Weights of a small masked spectrogram model.
Model: log mel input, activation gelu.
Training: soap at rate 0.0016, 13900 steps, batches of 64.
Rows from block 21 of a small masked spectrogram model, named by matrix and row number. Rows with one number belong to one channel. Each number is 500 + 50 x the weight over its row's rms, rounded and kept within 0 to 999. All counts start at 0. Numbers have three digits each.
Before each channel's rows are labels from the 100 clips, of 14976, where the channel reaches its highest value: "lies over" is the class under the peak. Only what is clearly more common there than usual is listed. The data: strings of digits, spoken by a formant synthesiser in many voices. In brackets: how many of the 100, against the usual share in percent.
# conv1: bottleneck pointwise conv (model.blocks.23.conv1.weight, 96x304x1x1), inputs 0-101
# conv2: growth 3x3 conv (model.blocks.23.conv2.weight, 24x96x3x3, transposed, each kernel summed), outputs 0-23

lies over: /aɪ/ (88 vs 6.8)
conv1.13:467474526566516469490488506506538458382507513416503541467445481575539470511556464477412536498524530458544523501554500487388467541532564418526495509469518482446505457468444436538544417457492545499508536493453454484500491514365561429484532473471443541510471491454436553500431483512461490455434507494543470452
conv2.13:497518415471469532463525503538418396427619520539456479464493523487459533

lies over: /oʊ/ (54 vs 1.9); /aɪ/ (30 vs 6.8)
conv1.26:501410475551531447491476531469481454495486555554514549562437391522431498492410503461486480476482528439533543419501509500503578524468514542447535466508486388422473472504555518437554497499453497471438483544442429549496512515503548535511496499509497506484494469485529505478535465471494467551532519461531541430
conv2.26:544511465525573457495475466453420514506484507543416427411576491506574568

lies over: /aɪ/ (77 vs 6.8)
conv1.50:425503548566544464494536427530488504361443420453509479577526428547440473499545448481537592505474476561512498525479495547387571491437500498492481442583406551530564366525490500514454481469485551520649552547522527535537510521452567597565531367492544630528508446511408431441454477482499468531402495544421507527
conv2.50:537431583487472525456455574473538527412476455411516545521492480405526458

lies over: /k/ (71 vs 1.7)
conv1.52:520501579471546453580486415433468481487447514475558481426527521435546458479481364474563515506484589534489496470447498571559394526584520509426477613453417489536515439403561512457480448495479503455528516537563540450461515516426464550488487533517547516522483546600425470550506467497493478517427517492571353481
conv2.52:421472442399574441492546492483526519472400503523495504470497581570523549

lies over: /k/ (98 vs 1.7)
conv1.29:480440463471461522445497448434557469447444476530540412482459571480373504500490608502498503481508597513515485596493530457450440489461459498494512546513534483489500651534524512494444553473481486487447541516458521453425446457433507518567483464516470569492474499551488419483473481501463508593480484488571451526
conv2.29:445446518472534451441494464531361442447502474449508401457523485465475520

lies over: /aɪ/ (34 vs 6.8)
conv1.37:498481453522508549548418568543511588484456489464410566501523516581535505382515488478518443462490582525440552504522524497514516478387542476519473548468547483445484474499548474488545513533455467483486572527566604440508564518534586506476507573470512465463516497547489529568462552433542493430410511477523493435
conv2.37:456448480534489559451379518480554405448528474464549503413470556468491501

lies over: /oʊ/ (29 vs 1.9); /aɪ/ (25 vs 6.8)
conv1.3:472494581491556525448537459506487501481542546476453469541470537430521444462492529507495453465494514502570519539403453543558414487399539415522493566486475564448471421492515473466502467513428544498481521523528573486447470570563540457525502474537525538415514493477444530536478488421437544552511496497517464456
conv2.3:506506455508469515543442559525626577530552529455488500534452585550478427

lies over: /k/ (42 vs 1.7)
conv1.33:549509534454504494434505529446520491527499455503440473511508450548422469557550547507596513503491526464540479479545534464533576504519496544543439454574557420550520512472489602446536434557468517481516517518550565468398535436483584538470479465506534462566449530416480516533481499509507492493581578485529418561
conv2.33:434578474411490479470471544489480473403502446429461423463465483500447572

lies over: /oʊ/ (30 vs 1.9)
conv1.42:521529544560486504535432427558521483501464478414530549493598645468545511463507517415459503447494426423518522495416470446566510498501521499593401536462563618631447370501458517538428518487480471515486457544454433614578538659514528394551482473468477440522517461539515508506516446442496501506462468459387561518
conv2.42:410428447487486440385541522498482509471462543494456447531444498588521444

lies over: /k/ (34 vs 1.7); /s/ (25 vs 4.8)
conv1.73:468544456463534450466536487503466480489535590493485529504451478512478485544505492467453522470480467443569490488419552472503478514501544507460512422484452490488460384517485430454515408522475343531512447447465512543590539403549562539523505486470436466557520363397456459554489531448534529532471496474473457452
conv2.73:400509553480566468482464423556441605438502485481452484479482425525524537

lies over: /k/ (79 vs 1.7)
conv1.82:478574575499536582485488530476456517507424399454430515545518550474480532490479476467412574497456557393475545474420521469520588459490481563455504525484480540510487457483576475449353547527493484451549561549530518443470443422472475458504552488453485523507474451468468480566531471475588514436464444526520508506
conv2.82:499442589500479575522544477571587526453504468541534525579465593449467508

lies over: /oʊ/ (28 vs 1.9); /aɪ/ (25 vs 6.8)
conv1.63:514482473453513454562457493494514510651490503378499628506484457556451448532445412550489502502482475480576480543558505443506428557479514452450444487448543527591504459529536518476508540438500516544534560486545512511564524441602456422488557464467512493508471559517582508435541522516453479468553554444432412511
conv2.63:495478440488434433544503486511480537509422464414461432510380457449507445

lies over: /ɪ/ (39 vs 3.8)
conv1.16:504475474454465545516457451490535527399500542502499403541490576509464574503475500413516629507469456476513524429496491436479457496612533530519505483444587409388532452585564509547512450483482514487494476513502443546480459439557471602506518529453458520464472467523359346484451450449489459451482537441516596513
conv2.16:526563514449482401533524539514405482408444448473422467503494433482546522

lies over: /aɪ/ (33 vs 6.8); /ɔ/ (31 vs 2.8)
conv1.2:493498499516532470530509497559569532349520497463564517492470369529474497454436517443538594490493515533483551551544462500385544492357471469560507442517460539520527470526480462488606494459485617525558612507516479502494516464429572492495512473513531505549481472523416401518474578361504517509436475474443511587
conv2.2:533484436507553457504460536497477450377439504403474475485524435405483500

lies over: /oʊ/ (25 vs 1.9)
conv1.11:504519466457414513472443504538547527524547499469510453353547502486500518504522438471512529421582476509445491457411457555323496471571560449547530438477518552439491522481530451541496351411516501500468372605433455526455479519535606511454603574494522540514501537519407599485496465307437448521691459441525505528
conv2.11:424515491553506495489504470481459459469444616630453496477490548490475422

lies over: /oʊ/ (29 vs 1.9)
conv1.44:494506590518514525569546534511523465569547409502534431450485572527466555515474558553541596570510457502474453472502420478398488508567507568475542460455453474438431478363538539494431516543441518466440568456491472538547472480650526511542557482453465492491458517449508474510499493703579535530499451545556546559
conv2.44:547494579510441560544480499585598563493501476445517511580447571486537462

lies over: /k/ (56 vs 1.7)
conv1.31:529487460533483529551531512476460495477476466526497551473453505568534570520582501508430422560491484473483512438528546489476524504470530476467424492506569481512526494501459444508556460526489514461523444547500548502536516490487497567516560506493520437514438472461519564486458467550544447547499432501490545530
conv2.31:487515557529435562577544529520533536461425485499578546544596567535503441

lies over: /oʊ/ (30 vs 1.9); /aɪ/ (26 vs 6.8)
conv1.60:492560460503461528571561529506416561458519519419570469509521486483456528461408417513480503504474546500457568443500454530429519547436582468488562556518490496513532479518481525536547562487539526460449550573470408514463517423606478467512560436549451488545499499464483534514422499518537528477457531568427491419
conv2.60:508514464549442571416446527477552490554486569426467527451435499497468396

lies over: /oʊ/ (30 vs 1.9); /aɪ/ (27 vs 6.8)
conv1.19:585499536513513642497525576516562528534521472508504441495559494505472535562482569583435535566551399436545465505541487584545578480513487530509531368587349503459493422464606514527458461499483378481516442496532397535451486457635463557484480423546500472484507522472513580529476450585514576520582521513587490517
conv2.19:481490437463444508543442497476569472484442414445448443470400533528477420